{
  "train_examples": 39062,
  "widths": [96, 192, 288],
  "attention": false,
  "upsampling": "pixel_shuffle",
  "eps": 1e-10,
  "cautious_weight_decay": true,
  "batch_size": 64,
  "lr_schedule": "cosine"
}
Rows from block 3, named by matrix and row number. Rows with one number belong to one channel. Each number is 500 + 40 x the weight over its row's rms, rounded and kept within 0 to 999. All counts start at 0. Numbers have three digits each. After the name is the row's rms in percent of the matrix's.
# convs0: first 3x3 conv (model.mid.1.convs.0.weight, 288x288x3x3), inputs 255-269, a 3x3 kernel for each
# convs1: second 3x3 conv (model.mid.1.convs.1.weight, 288x288x3x3, transposed), outputs 255-269, a 3x3 kernel for each
convs0.59 097:499491474465463445480484485512512503486482482478487495477515498461465463494481486497516503475477481491489495518513516545540540576570559486467466456435439483470474473497497487495498497494507525515508493471464495479469514498472506494485508510516495508509474488491484478487509517507483487490466465473490507501469481473493485488504513501488500497469483481507514507486502497478480476433429424448446447471486498
convs0.60 120:467468472472477483488505513496484489501490512481480498482466473506471463545509489468477481498492505522506512520522522513499495502479478453441436472466460492497500440454468482489501521515521461459460439446424449460451459459448512503497530531547489496508501501512512497496491498503501497518492489493485475481513492496549515500478490500485500516484482501496499509491499512488485493449458463463470480483502504
convs0.61 112:467454450469465472478470455516506510505491502490487479502484486488482489454465478500477483504488496501492494389406410488501505491514534530530545477454471513500514503496496487469476508496499490479491504473503495477503488479474478471476491486474496475481501479490478476474491481483511494497490482486487467471468458470437456474495473473507488493499489487491481480513500503496491487546541534507515504488480468
convs0.62 135:456443438466459467483475466507499497500495503477472472504484489497489497454469482485470474502487492493491489371382391466477491480509532520520532501475488512498512494485482495482483501499506470463476525491512483462482482470465486480482494487478470457460484471478477477480479466463499484480485482484472449452460455472438450469483461467506485491501495493474465462504488493495484485553542531516519509502491479
convs0.63 114:467451451471466465478468460509506505504492504485480474501483483488476485453463478492475485503487491491490487389402404482496504484511533526528539482460479513496517504495494485473480502501502485478489506476505488473502488475466480469479490485469487473475497484488474472476487473473507490489485482478480457469462451469435454469490469475509493493495490487486473472510496495492489488551537528512514513488484470
convs0.64 078:499500503528540533543551542485488499520510517526525530476475482507499483542526501461463471498499490525511510493498493480468463452439420501488489522528525565580590482478488518517511553539519483477482466457448529535529480498494531548535558568563480483489497505501512501496489480497511499514515511519476472474505502491532525505481483490510500512517515519489487503516515520521511513508532535505523520510523516
convs0.65 085:507514518551556547543553548504506506523519527524520526513517507546542512582575562499496498514504509540532540536519526519495472465442423484472471487494496521523531498497499528518513555557541523507513499491490524532533508518516539545542568580568490485492505499502514508510496496510512500508519515523511502498539534516569561544498494510512506510510511527499497509505503508516509509521534536533551553537560558
convs0.66 106:469460452469467473473470459514505511502492505489484481507481492491479490459471480501486490501492495502498489393405408490494508488514537530536547479462473517508523508499503488476484500495499494482498499474501495480508492481474476471478491480471502480486499493495482472476493480482510496498486486480490471477470462475444458470493481484512493493499491485488480477510496497499488486548537532513518507488480468
convs0.67 090:485475470496479496483468475496491502537534550533528539498483490504484490467464466495487494506491492489476478478481484463466467466471480493494502512516512510512505476462464484466466471464465470457471559555554619603597501476467497473483495477472506499499494477484484472480507501512501496501496485497492485491499484488470461470513499506502489504492485494496485492499488499486480493483478473517521526509505505
convs0.68 076:484477474489488495485473480497497510531526537526527536495477479494478486464462466499492500499495497500486493464465475464457464477489489487483487507503498513506513485474476486470475464469464462462472563558557614604611486476465496474481489472477511492498498487494487485484503496510510500507498492501502484489501482490470465479519501507500490498493485494498487494494486493500486491488488480511514526501503503
convs0.69 094:469485498502514526513532530467479492521522519489509511449461487470496521452482530453448481498505514484501529547552564519505490453436419483476473475476469525532532453461489489498507525545542512502517473467455456473474453468490497493508523556566482476501509503515505503513480478498514499516508503512461467484483497514485511534476476502507500520498505520499487508513511520497497508459491511471493515501526525
convs0.70 065:490477484486480493482482490496497506529519527524521528493482479503477490468469466494483498502485493493479495477479471459455460468481492493496501515503507522506513473466474484475479473473469460458463557550551616603608492471479492480491492481473501495493496476489482473481511495503504493504493485498491493490504490492470468477518497511492483494492490499496496499489487498492482492496480471525520528503497497
convs0.71 093:475479473477488492501511523488481505492500517481502514448473470470472495525518523464468483487494513510509517523527536523512498502485469466454444465456451497502505447463469477490491523523531479468459468457448458474472461468468497500508533546558486494508492502504499495504501492502502490510493489501462481482485489493533516519488493502499501513489487507499497508501503508490489495444459476461477497480505512
convs0.72 082:500512512532536541547549555490490495519508518520517519479483475516504490551538513470473480503495491522510508495496499477471460443431416497485485520519520558563575479480479522524513564552534476464463454460452521525528490502500538554540561564555485486493503500504517506494485483502505504521525511523478480475509511493550532510480483501501497511514511513488483495515508511515508513513532536510530529519538531
convs0.73 080:482466465495483492479468480496485495532533545542534548503483480503480486469467471491481490497485497481475483488491490475466467466476476504505511512511506510512506474470464487468470474470468481470476554547543616601599499472463498482479491479474495494499491480484481468477503503505504492501493488499494481486505484486474462467513496500508489500488484487487485492498486498491484486494485469518516524511499497
convs0.74 120:465457454468466471477468459509505509505493502490488481505483488490479487460475478494481484502489492500495495391397408485498507488512539535537549483461475517499519509501506490473482507498499493480493504479502494475506491476474479473478491483473491479480497483487480474482489481477511494494488490483482465474466462474444460473491477474511491490499494486486473476514495501495490491548535530513512509487482467
convs0.75 095:480451449491474483481468478501482497527510533510497506491486485502493486482473480487478482502490492481466477470482474472472471465467473493492493495483482503505495478459462495479470465465465451437440541513512568546539520478469517480481492475463484483488476472475475465478497487494494485502484471485467466467477462467456446458493482489497480493492476485480467478491482487490483490498485466503501503510506503
convs0.76 090:471471480491498502501516526475476499509507518483494510451467473458484506481484520453453476488496514488498520537540552511501487479458444466457457479466467506519511442451472491500509517535543489483478463456440452464464457463465498492506522545562488481495494504508494498502488488496504504517500499502469474483482499501492501520483485500498496516488495510491492505508502511491487496450462491460476498488514521
convs0.77 081:501506511525544535549546553494497490515516517520521529489484478522503489551536518470468478502489499528509517506499497484465460448432422496482485512507511554566563478486483524514508558547531485467472464461455521527529488505501535550540554561557488479484502496501515507503491480498507499517516518526480483475513512500555537514482479496506499511518508515490482499509501512517507516521532539514536539520533530
convs0.78 103:479456451491471479479470475516499504515501508495481479494499504494489496475473474487484490503488498486473468442447444455456465483484495477473478486464473505494492483471459500480476479471471419400406503468467532507503529486476523500494510487475484476483474474481468467481493491496496485503479469486459465464461460464441444455495478488503488492493477486474471476491479486475464476500491477500505495498494487
convs0.79 090:474475482482492503492508525486474505496499522471492506446479482455473498498494519457467482486498510494502524526523532515498490487470463467455446465465460505507505445460474481493499525526540490477472466452445456466470464462466493491505520545562485495501499500504495492503490493507505492518497487502469479484472485502501508521492489503504500512489493507498493509499504511488490497448461485458475492483506516
convs0.80 091:470472474483483495505520529483478498491500513482503514459469470489471491534510514458464479489496516519513525507511517517499494502474467459443447482477477511511513442449465495499507531522534469458457461452437462469476461464461509504516534547565485483498491495504512496504488490502503494508504494507474478483487482495536520515488488499492498508488498513492492506493495508497497508447460473467472496481501510
convs0.81 087:484452447488473489481469477498482493533522547522517527494479489515491487476462476482479481501489496486480485474470477474468466468476482512514520515504503517514509477464458480474468467462465469459467573546552596569570502473463505475479494470465483483483482466480482469482494490499498490504486481491477464470484470472464453456494482487502484492493484489474469471493484484493482492517503486529528532517510517
convs0.82 094:490488487485487490464465474488487485499496502499490510478483490520506510505502512505498505515500513501503516481487488416413416433442456501502521522530542515523534506511512494487495492498507454458482479484508512528554483483482467470491473482493521517519503491494493481485519508515513503507495488491499506513498484493494484503518510511496494501493481494516510507498493502495480489511505500505511511499496491
convs0.83 126:456444440475464468487478470512500500505493507463456454503488498491497510449461482483474479496490492475477480381392392457469481477507521496501505500480494509489499491475476494481485481483492441435441523484504468446457491470466494477484497480474468456458483472483469476484478468468496483486479482483465454460460458478422435459487472471500488490500486490476467470500484488485479483543539521518523510515507495
convs0.84 065:488479479497486499488470486504496507528518531526519532488483482490485481461465470490491487498487502498486492477479487472457469473484496490482488506502503520510503475465479480477472474472479471459465559559560611605600492473469487471479496482480504499495487487494493482491512496509497501499499488491496491495497487491470474470511502510497486506491494493493491493495492490486486487489488480518509521507493503
convs0.85 075:486467466495480490479464474491484500531532550540536539497478486512489489479467471497486490501492494491477488483489485468473473468473477505506516524521519522510515469466460486474471483475477475475477565560560610599600501473469504478480492482476489490488492476484484474474505492500499486499494485486490473475501482483468463470512498495498487500491483488482480489491473482489481480510499485530532536515511502
convs0.86 107:488475459484489466478485471506493488491483480470458468445503491461479470472464470485500485485490484480481485487486483511517522556551552466454451469438445485470468479494484502505510509500505464457447485460454490470460538500478535517497512501498476498488467479478466468474495503495476489487456462461450499489442471465472471471493503492487501490473471477477492487482490485463467467449447440447444441470463477
convs0.87 097:473482472473480493499513521499481498492495510487492505475469468495479483539524517473478483503493509516515516521528527530513505514491481462447446457452450498500497447455472480476484520515527484476462476461451466478478473469456491498505529543553493497505496495500507499502504500511496493506491485499489478483500495494542523518495501506489497508483488505500507510500496508495482489453454467460475489480504505
convs0.88 091:466469474497502513516524540475467495493502522492515518457462473484475500526518530456451475492496517517518525499507513516504488491472459470453448495489486509520518443455463501508508539537534467459463458453447464472479458459471508511526537557571472477484496495503512499508486474488507497510506500514464465479489490503531524521470468491496497513498500524479476496505492514509497511451466481474491506492508512
convs0.89 134:462445439472465470485477466512501496508498500462448441498493496490497508448462481488476480499497492480476477392395398462473479480502518495496504501476491505490496487480477488485482480481490438432434523483498478449446494469467499484486500483478468460464475472484466475487481475477491480487479481487462454458458459480423438460483473471505492492499487486478469465497488493484479478542531513512516505514505497
convs0.90 072:499507509529533536546552547497490493519505510518515527487483475520507491548534505465469482504493499522515507496494486477459463441434427497487483524519523562568573475482480519522510562544526486468466464458454521531526492493501531550532549563554490482492508496503517502496491480498503499518519509519485474479512504500536529511480487495496495511509513513488485493513511509518513514508537534509521532507532521
convs0.91 128:452464461495500500506513517452433444491479487505508514454470476495488486528497484450462477502511512516502501516513519509493489480453453478461457478477466506515515431449455501518520524527526473468467424427408461476465435438432516519506533538539481489498509516527512498502462470478512515527514513512461470476504508508533511499468469482500510518495505513468473486497510519507504510444452444465470472484495489
convs0.92 080:482481483493484495473467480514513523538527541517514513502481482486469477446450454494485491505487495502481492449449458467463466489486500472471474491483488517515518489486493471463459465459457460455461564554569605601613496481480489467483487471459508500508504486495485473482520506516514503511491478490500485485494483489461461472513495505503493501487484488500490504503492500496481495524514509532532542508512502
convs0.93 119:479478477474473486493508523493481495483491508485498508462474473472462481530510515464474481491498512514510517555547559538532516508486474460449445457437436493487487445458469475481494517515520480477465472459446458464463465464463489488502525539556497502513497505507498491501507503513493496507486480493476483488490496498531513510497501510494503512475487501505507517495507505480479483444449462444458471479507512
convs0.94 082:484450443489476485482472469492480497530523535516507521499480483507490492478467473490476478507486493486472488467468467468469470472472484503502506518504503517507501476470459488474465469468471473456462572548550590571562505473468508478478495473466488476483478467482481477486492490495499482501489482496471462467491472473458453461497484491502487489499487494473461467484480491485482481515499483525521531514509510
convs0.95 097:505516517540554552542555559499492504519512523517517525516509501542533511599578553496500499509501503541525534516509506513498481460440427474461470477480485517519531504507503521515505561557542513500500491488483529537539505516520537547536565579578496494502517503500521510505495486502517505518513508516510503503545537519579564548493499510506509524513509524491491502510498508507503513519539540528546556538550550
convs0.96 123:452462474501496513513525549467463491500506519480506519464452461491473499519488515452452476489489510512506532520529540507492483473451442466445442490485478504512511443450464500506518531526541471467470440440433440457461446448463517503530524544577478475487513509518514500512474466483514502517511509518465459475504499507532508527464462487496496519492501526481477493506505509504500514456466487478487504493519524
convs0.97 106:476474474476484490489499521493489490490487513477483499485464469502463467538506500474477489495493511515502508523523528525501495511483482459448444462455449497498499451458467483480492516514521482469469462456437460467468464470458503491493527536552497496505499501514503492498501498510495498515493480489490476488513486490547513507489492506489500514477479502497503505499499511490480486450454465463470488481505515
convs0.98 111:498510513534540544546550546493489487527522515533526522487480472511502486540527503466467476505503500515511499499503503483467466443434415505496496536529529583585592479478481516519514548540522477473474458461452521529533479492495543553542560570567483483487510505507512502498480479498519507524524511519476472470509508491534522498481482494507503517507507516489487500524519531523515519521540536508516511505516505
convs0.99 108:474469460465463476470466458521514515503488496493483484506487493480475483462476484502484496496490490502500494401412418499506521496510528525524536474450465519505519516509513485476479506499492504491513493471507506494522493486481478472474487481463511492494508494496480477476505491492513497497486484482493482484471463476447462475500482487511491496497489481497486485519507503492489485544542533509512509487475466
convs0.100 104:474477473478483490496505521487476503489497512470497508453474471465472491521502518468477480488492510503507519525525534523510500505480468462452447465458453501502500443460472482490494517520530480475468463456438458470465465462462494490505524541560489493510497504510495495497492497505501494514488489496471479486480492496528511518489494499495504516483485504496495504499503509489482489439451471455470493481499509
convs0.101 125:469454450455445458466449449525515521501486507482471476474460466490492493481497497484465477511503507522518514419428440473477490480500517560557575492481483529520535530519523493484474537541538534532548512508534552544575485472466463453461502497490509496501487471477484489491507500505502484490486478481484473474462454460483498505515501510503485500496488485522510515518501511501497492490493489466472476459443433
convs0.102 085:491474480488484502482475476497487499536531541539530543494485490499481487476468474502484494500492503492482489474477479444437440461471476504505514516517515518511510477466467481466467473460468461448462548550556617606604498477465495467482496473471503497496489471484488475484511506512498495501493484498498486490498490488481465472522504512503480501494478491506493502490483497490483498494482470523522526512499508
convs0.103 073:479488499516530531535543544490484494518512522534522535469471481513511491553538510468469488514502499533519523506505497498485478459453429501481478512512516562574573468466488515518504546544525500485480472473459527532533471485490525545531563567563474480486498494504516502503482483502505500512511513521473469476503504498541535504479486491504498512521508516493481501510507519515506516495518518500509516503515506
convs0.104 086:502517515546553550541551555502494501519513522517514530513512509539529513589570545494491500509504498536525529520513510512492487455442433481472470476481484520520529513506510521518506556554539519502503491494488524538542511527516543546534566575574494488494509496498518507506489493501506503514511507520513510500537531517570558533490498506502509523515509522494485499503497509509505508522535539532546555542556555
convs0.105 111:464470471501504510513526528461453448488481490516511514467475485514493502535502477461470481500503511513502500511507515482469467453417418488468465494491487524531525436446459521527537547542545465460459416431414464483477454452447521528515539547540479487497520523535511505502471471482513512529523517522476478492509505517533510498470476481498511524505510512475479483500504516510511513451456448480483475494502505
convs0.106 097:471461455473467472469469458513509511504494499493489485504479491480479483452465473498485492506487494494497490399408413497505517491509535523523540474455467516500521510507509485476474500494495488481494497470501489478510490484476478468477492479470505492487506490494478477480499491487511500504485486483486469482468458471443455471500481485512497500494481480495479484514503499494489490549538530514517507484482471
convs0.107 132:479459459485478483483474467508497495511493495466447447489502505474492505455458480488489489492495498486483489396405406476493496499512531490483490490462479506492492492491483490497490484485495436430438512476487493465463516482476510493491505491482471474477473481487469470486487484490487486500477474480447463461443463473436450463489482484499497498489490486478477477490493493477471477514505491494495491495494485
convs0.108 082:500518516533546540545551555498498510508507518522521529514519503550540515586581562503498509514504509542533537525517510513494483462451434471461470479488489505511528495496498523516504549544539513492503490487492533531540501520525532542534554564569493487501504498493519505503493494505508497502511514514501504501544540520569561541494500513505505508511511520494494501502492499506503504519536540527545559554564569
convs1.59 108:525523518535534532521523523511507504519517514523522521516513513515513515513513513465469469474476476499502501454454459468469473481482485451449449454452451461459459476478476484487485505508506511511508499497495496496496540539536531531532527530532479481482489491492498500501541542544554557559554557559567570572585591591572581582505504502508508509506507509508510510520522523522526526530526525527522521506501502
convs1.60 098:500499493512512509515517516485485481504502499509509508494492491497497497497498498451454452456458455458461458454455459457458460460459463466464464470470469472471471469471469476476475476479477508509506506504502507507505507506504500499500485486486475476477479479481483483484543541542536537538533537537531530526512515514494499497484485483479479479483484483498499500484485487485487489514511506522519518523520519
convs1.61 115:506510506506509506506507503518519519500503504472474473490492491490493492484484482488489489504503504513513514484483484487487487491491489497497499483483483465466465490491492493494492494495494504504503498497497496495495454455455472476474508510508503506504517517516531532530532538537562565566583585583517524522590595592633637629513514513540541538554554552508511508541542542570572571516516516500500501482483483
convs1.62 133:517519515521524520520523518520521521503507508477479477486486487487489488483482481492494492505506505516516516480480481485486485491490491484484485469469470455454455495496495497500498498500499508508506500500499496495495473475474483487485511513514500502502515516515529530528530537536563566566587591590524530528593599596639644640517517516544544543558558557512515513549550549580584582513511511498497496479477478
convs1.63 117:507508506509511508510513508518520520499503504474475476489490490490492490483483480490490488504504504515513514483484484487487487491492491494495497477479479460460462491492492493494494494495494504505503498497497495493494457459458473478476507508509503505503519518517532532530528532531556558557577578575516521520586589586628632622512513511541541538557555552507510507543543541572573571516515515500499499482481481
convs1.64 095:477478478469470470479481481470469466484484480491492492481480477487486482491490489430428431435433437434431433477476473469468466464464462489492493488490491489491491434430434437436439440439441504505506509511510516518517492491485499497493492492487464458462457452455451446449530522519507498495490483481515509497492486477469462455469467465462461461457455455505499501477472475456453455507512508514517513520522519
convs1.65 093:482484481479479478473472472472471469481482481484484488490488484489489486494494491408397400403393398401391397473473471471471470468468466494499499493498497495499499424420424425419423421416422495494494503500500511509508501499488509505497500496490452446451447444449441436441539528524522510506501492487510504489498493480472468458448446446444442442440439439507501504490486489469466469515525520511518514514520514
convs1.66 124:504505504505507505505508504518519519499501503468471470490491491490491490484484481491490491506505505514512514485485484487487487490490489499499501482482482464465465491492492493494494495496495503502502498496497494492494450453452471477474508510509507508507522521521535535533529534533557561559575576575518524521583589585621625617516517515544544542557557554509511508544543544568569568515515515499499499482481482
convs1.67 074:544546548539542542535538536542542543543544544547547546513514514516517515516515515586587585587589587586587584514513513515514513514514515433432431435434434441439441549552548549551548550551550509510511515515515514515513503503502526523525539538540495495494492492491494494492545548550534535534542543543569572571555555554539542541518518519517518517514514514544545545538538537540539539468468471469469471473472471
convs1.68 071:542544546537538538536538537544543542537537537535534535512514513516515515516515515585585582587588585582582581517518517518516519519517517444441442438438438442440440551552549549550547549549549507507507513513513512511513481480480521521519539536536501502502497497497497496496549549553530531532539540539567571573559559559543545543518520520519521520516518516543542543535534535536535535474474474470469470472470472
convs1.69 092:476475473486487486492491492477473470494492490493496499498494493499498498500498499440441442442445443441445444459457456461458458463461460486485486484484485483483484451452455455458458453457457496498497496497497500503501492491489490488487476473472477477478475476477476476476524519518512510508507506506517508497496490482482477469482480477476477474483483481498496500479479481475473476525525518529527523524522517
convs1.70 080:537542543534537537535538539537540540536537537535535534510511511514514515514514513582582579582581579576576574521521521521519519519517518442441441443442439447445444549550548546548546547549546501501502509509509508508509492490492523522522535532534503503502499499498498499498549551554531532534542544542570573575558559560546549547521523524521520521516519518543545545535534533535535534470470471469469469471473474
convs1.71 108:502499495510511507517518517487486483505504501508510511490489488495493492495494495457457457460461460461463462458456456458455457461458460466464465467467468469468470470471469476478476478480479510512513509511510510512512502500499500498498486486486475475476476478478481482481536535535532531531532532532538534526521520515502504498489486483482482481485485484501498500485485487486487488513512508521521516525522521
convs1.72 090:475477477464467468471474476468467465481480479491491490482481478486484482491492490431427432437433436433429435480480478472471470466465464491493494488491493491494493431428431435432435436434436503503503507508507517516517497497491505504500502502497462456460456452454446443445533524521510501496491484479514508497494489480467462454464461460459455457452450450506499502480476478458456457504508506508511509513516513
convs1.73 089:539541543533534536530534535538539541542542542546546547512513513514516515512512513577577577578578579579579576510509510512511511512513514433433431436436435442442440544545544543543543545545544512511511513513513512512511515515516532531531538536538491492491489490490492492490544548551531536538542546548566570573551553554539543542519520523518519520516518517544544547537538538543542544469470470472472472474474474
convs1.74 117:506508506509511507508510506519519520498501502471473472489491490491492490483483481490489488503504504512512513483484483487486486490490489499498500483482484467467468490492491493493493494495494504503503499498497496495495450451451472476473507509508505506506519519517530530528532537536561564562577580578519524522587591588625629621515515513541540539553552548510511509542542542565567565516516516499499500482483482
convs1.75 100:540542542538539540544546545536536536542543543541543541497498499502503504497498499550551550550550549554555553487487489495494496501501502433430430443441440450447448533535532534536536536538536517517516510511511505507505560557561557557558546546550494496497498498499500502503537544547533538542555560562575578582563568569554560558530534534524525526520522521541543545534533536548550549475474474478476476475473473
convs1.76 099:490489486503503501510511512483482479503501499506507509493491489496494495497496498453457455457459458459463461454453454455454456460458461473470470474474475475475475468469468474476475475479477503505504502502502504506505497495494492490490474475475478478479479479480481483482531529529525524525524525525527521513506504499491491486485484482480481478485487486497497499482484485483483486519517511529526521526523520
convs1.77 088:476478478468470471474475476469467464480478474489487486480480477485483482490490488425421425429424429427421427478480478471471472466466466491494495490491492492493493427425427432428432432430433504503501509507506516516514497496491504503499501499496457453456453448453444440444538527524513504500493486482514508498494489481465461453462459459456454454449448449504501503481478481460458460506510506509513508516518512
convs1.78 086:533534534534537535539541540528529529532533534529531529495496498507508508502502502532534533536537537540543541478477479483482483490488490437436435448447446459456458522524522528529528530532531514516514508510509505506506544544545545547549537537541498501501502504506506508508543550554551559562575584585565570575572578581573580580525526528522524525519522521531534535529532534549555554480478479483481481476475476
convs1.79 101:496494490507507506515515516486484480503503499506508510491489486493492492494494495453454453456457456458460459456456456457455457462460460470468468471469470471470470468469468474476475476478477507509509505507505507509508497496494493492491478476477477477476478479479482482483536533533529531528528529529533529519514512506496496491486485481480481478485485484499498500483484486485485486514514508524523519525523520
convs1.80 108:499497493508507506515516516485483479502502497506508507489488487493493492493494495453456455458458458460461460456455455455454455460460460468467467472470471473472473469469466473475473476479477510511509506508506508510507500499497495494493481480481476476477478479479482482482539535536530530531529530532537533527517516511496497493488487484482481480483484483500499501484484485484485486513511507524521519526523522
convs1.81 095:533536536530532531538541539540540540540541543539539538503505506506508508503504504562563562562564562564566564494492493500500502508506508431429428438436437441439439536539537539540538540541541519519518512512511505506504542541544549548549544543545489489490493493492496498497535541545534538540558562564570576577562567566560563562525527527520522523519522520541544545539540541556555555474473475477476475473473473
convs1.82 084:463465466462464464471472472499502503487489491477478478500500500491493492486487488497496498493493494478480482503505504496496496498498498507507508501502501492491491502502502496496496485486487479476477485484485484484484463468470480481481481478478544544542538537536537537536514515515514515516503506503526528524524524519526528522544548548548550552544546546549551555546550551533536534502501502505504502506504502
convs1.83 124:520523521527528525526530525520521523508511512492492492486486487491492491484483482497499498506508508515516515476476477483484484490490492464463463457456456449448448495498496498502500499500499514514513504503503498497496498499500499503503514516518494496495507508508518520519531539541561565566590596597536543543596601601632634631518520519539540539551552551516519519547549549583586587503500501492491491478475477
convs1.84 078:540541543535537538534537537540541541537538537538537536513512514514516516514516515584584581586585585584583581518517517517516518517519517442442441440439439444443444548549548548548547548551548505505505511511510509510509491490490526522522539537537500499499497497497496498497543546549530531533540542541567572573557561558546549548519519520519520520516518517539540540535534532536537534472471473471469472471473473
convs1.85 093:535538539533534534533535535540542541546547546550550550509510511513512514511511513579580577580579579583583581509508509512512512514514514439438436442442441446445444542543541545545543547547546508508507509509508506508506523523523531531529542540540490490490490490490492493493542546549538541544554555557561565566551553553543545544517519518515518517517517516544544545541540539549547546471470473473473474474473474
convs1.86 128:521519514532532530527530528507505504516516516520521520509510509515515515511511512485487486489490489503504503458457459467468468474474477444443443449448447454452453485487485490492491500503501513515514503503503501501502547546546542544544533537542486488488494496496501503503533536537546550552559564566572575575593599599598607607520520518524525525526527527523523523530533532547553552504502502507504504494491493
convs1.87 109:502500495513513510517518518489488485506505500509509509492491489496496494496495495452454453459459457461463461455454457459458461463463466463462463466465465468469469468469467477479476479481480511511510508508505509509507506504501503501501491490491474474476478479480483483484540538539537538538538539541539537532526528524508512509487486484481482481484485485500499500486487490489490493517515512524522519525522520
convs1.88 103:493491486502501500511511512479477475498496492506506506486485483489487487492492491444444443450450449451451450460458457458457456460459460474473473474474474474474474458460458465466466466468467506509507506506504508511508495493492492489489477475475476475475475476476477477478533531529526525524524524523533527518514510504491490483485483480478478475479480478500498500482480481477477478512512508524523519528526523
convs1.89 124:522523520528530527529532527519518519511514514499500499488488489494495494487485485498501500505508507514516515471472473480480480489489489456456456453452452446445446495498496498501500498502499515516514505505503499498498510510511507510511516519521492495495505506506515517516531537539556561562584591592545551553597603602633638633520522520539539539550550548517520520547547549583588587500498499494490492477476476
convs1.90 089:474476475465467468474476477468467464481481478491491489482481478486485482492491489428424427434430435432429433479479477471472470466466463491495495489491493492494495429427428433430433437435437504504505508509510517518518496495491505502499501501497461456460455452455448445446533524521509500497491484479517509498495487478467461453466463463459458457454451452505501501479477479458455457507511507512514509516518515
convs1.91 097:497498494501502499513516516474476474499499496514515512491491491498497497500500500468470468470472471469470469464464465458457459455455456468468467474473475476476476475477475476478476475477475501501500501502500504505503504503502498496497476476476488487488480481481477477478539539539524525526520523524542541536507507504479480479498498497485486485482482483510509511484484485478478479497496493514513509522520519
convs1.92 079:521523524518522520532537533550553555522523526509506506503503504505504503504503501566566563562562561552551550519519519521521522525525525465462463452450449448445444536539537533533532530530529503503503507507507506507506436433431501498495525521523508507508504504502502500500540542545525526526541541541558562566567569567560564561523525525528529529522523521539539540535532534541541542488485487471471470473472472
convs1.93 114:504501496516516513518519519497495492510510508509510510498495494502501500500499499463465464468469467473474473452452453456455458465465468463461460466465464468468467475476474482484481487489488512515512507508505505506503513511510507505505495495496476476477480480482487488489532532533534535537538541542532529524525525523511514513489488486486487487491494492496497498489492494496498500522519516526522521523520518
convs1.94 098:536539538532534534542544542543544545546548549544545544501503504504505506500501502558558557557558557561561560492492494499499499505505507438436436444441441446445444537538536538539537538540539517517516512512510506507504547546551550550551547547550491492493495495495499501499537542548536541542560566566567571574561565565557560560525527528521524523521523522538540541536535537552553554478476476477476477474472474
convs1.95 098:484484483479480478473475474473473474485486486490490493484484482485485482492492489419411414419411414411401407481480479474475474465466466493497497493497497497500501427422427430426431424420424495495494505503501515512511502500492510508499504501496452447452446442446437433437538526521516506502496489484503498486489485474460459446451447447443441441436434434505500502485480484463461465506513510506513509512518515
convs1.96 094:490487485499498497505505505479476473498496494505506507492491489495493494497497499442444444447447446447450448459458460456456456456454457478477477480480481481479480459462460464467464461464464495497495499500497504505502498497494490489487472471473478477479476478477476479477533531532521522521518520519522519510499498491478478475481480479473472472477478475499497500477479479474474476517515509529526523530527523
convs1.97 099:501500494513513510515516516486485481506504500510511509495491491498497497496496497451454453455457455459462459459459462459459464462461465466465463469467466470469469469470469475477476478479479508508504505505501508509506506506503502500499488489488476475477479480481483484484544543544541541542537541542539536534523525525503508507485484483480481478483485484499499501488490491490492492517514510524521519522519519
convs1.98 085:469470469461461464478479480469468465483483480489488488473473471482481479487486486431427433436434437435432434478479479470471471465467468487491491489489491489491491434429432435434437439436438503503501508507505512513510485485483493490489483483480471467470463460461455452454531525524506500498490485485512507501485480477462458454473472473464463463459459458502499501473471474455453455505507503514515511517520515
convs1.99 105:497497497496498494498500495523523523498501504468470472490491490489491490483482480493492493508507508514514515485484484486486486488490488505506508488488491472472473486488487488489489491491490504502502498498499496494496435440438463467464504505503505505504515515513525524523528532530553553551568568563513518516583585581619621613513512510538538536547547542506508505536535533554557553518517517500501501484485485
convs1.100 106:502499495511512509515516518488487483507505502511512513491490488495494494495494495457458458461461460463465464458458457459457459463461462467465465470468467472471471471472470478480479479481481509510510505508506508510507503503501499498498484484485476477478479480481483483483538535536533534533531534534538533526519520513500501497488487484482482480484486484499498500486486489487488489514511507522519516523521519
convs1.101 104:473473474473474473482482480522523521503507507465468470504503503495497495485485484483480481493490492503500504485484484484485483485485483529531532506507507480481482477478481478478480483483483492491490490487489495492494420425426437441438482481479506506506521519518530527525498500496526525523544539536487491490552554551597595588517518517546545544553550549502504501544542542560557555543543544524527526496498496
convs1.102 070:540542543537540539536540540541540542540540541541540539510513513513515514514515514585585584584584584579580579522521521518520518516516516441440439442440440445443444552553551548551548549551549501501500509510510510512510491490491520519519537534533503504504501501498500498498549554556532532533541543541567570572553557556541543540519522523518519519515515515549548550537537537537538538469470471470470469473473473
convs1.103 095:483482480477479479491494494471471469486485483493494493477477474483482481488487485437434436441438441438436439473471470468466465466464464479483484480482483480483484440441442446446447449448451505507507508509510514515516485485480494492489486486482464461465460457459456454455534525522513505501504497493526517505501495486478473464471469467467464464463462462506500501477475476463461461507510506512513509517521516
convs1.104 103:486487485479481480472473474476475474488487486492492493486486483488487484493494490421416418424418421418410416478480479474476476467469469492496496493496496497500499431427432436431436431428433496494494504502500514512509503502492512510501505504497450445450445441446438434438538525522517508505499490488503498487490489477464463454447445445442441440437436436506500503487483486465463468509517513508514510514519515
convs1.105 090:490493489485486484497500501455458457487488484498502499485483483493489491495494495455456458457458458452453453465466467455456455449449450473473471478477477481481480462462460461461461456458456489489488496495493500502499491493491485485485467467467494495495482482483473474474542543542513513514502503504555554547498497492464464461501501501482482482474475476518518518482480481468468469491490486512510507522521519
convs1.106 114:503505503503504501503505500518520520497500501468469469490491492491492490482482480491490489504503504512511512484484485488487486490491489499500502483483485465464465490490490490492491492493492504502501497497496494492494452454451470475471508510509506507506521520519534533533529533533555556558573572573514520517581584580618624617513515513542542541556555554507510507543542542570572569516515516498500500482481483
convs1.107 132:517517514529531528533535531511511510510512513504506505494494494501502502494494494497499499502502503512514513463462464474474476483484485451449449449449448447446445493494493498500497501502501517518517504505503500499498525527527522526527521525529489491491500503502510513512528534536551556557576581583553559559596601603621628629521522521534536535542543543520523523543545547573578579499497498497495495481478479
convs1.108 109:493493490486486482478477476476478478487489491488490495487487482488488484496495491418407409423414417414404409481480477477476472468469466492496498492497497496500500433427432438432437430425431498497497505506505516514515508506496515512503507505500451445449446441444436431435531518513515505499498489481501495478494492474470468452447442441442439438433432431505498500489484486469466466510521518505516511514521517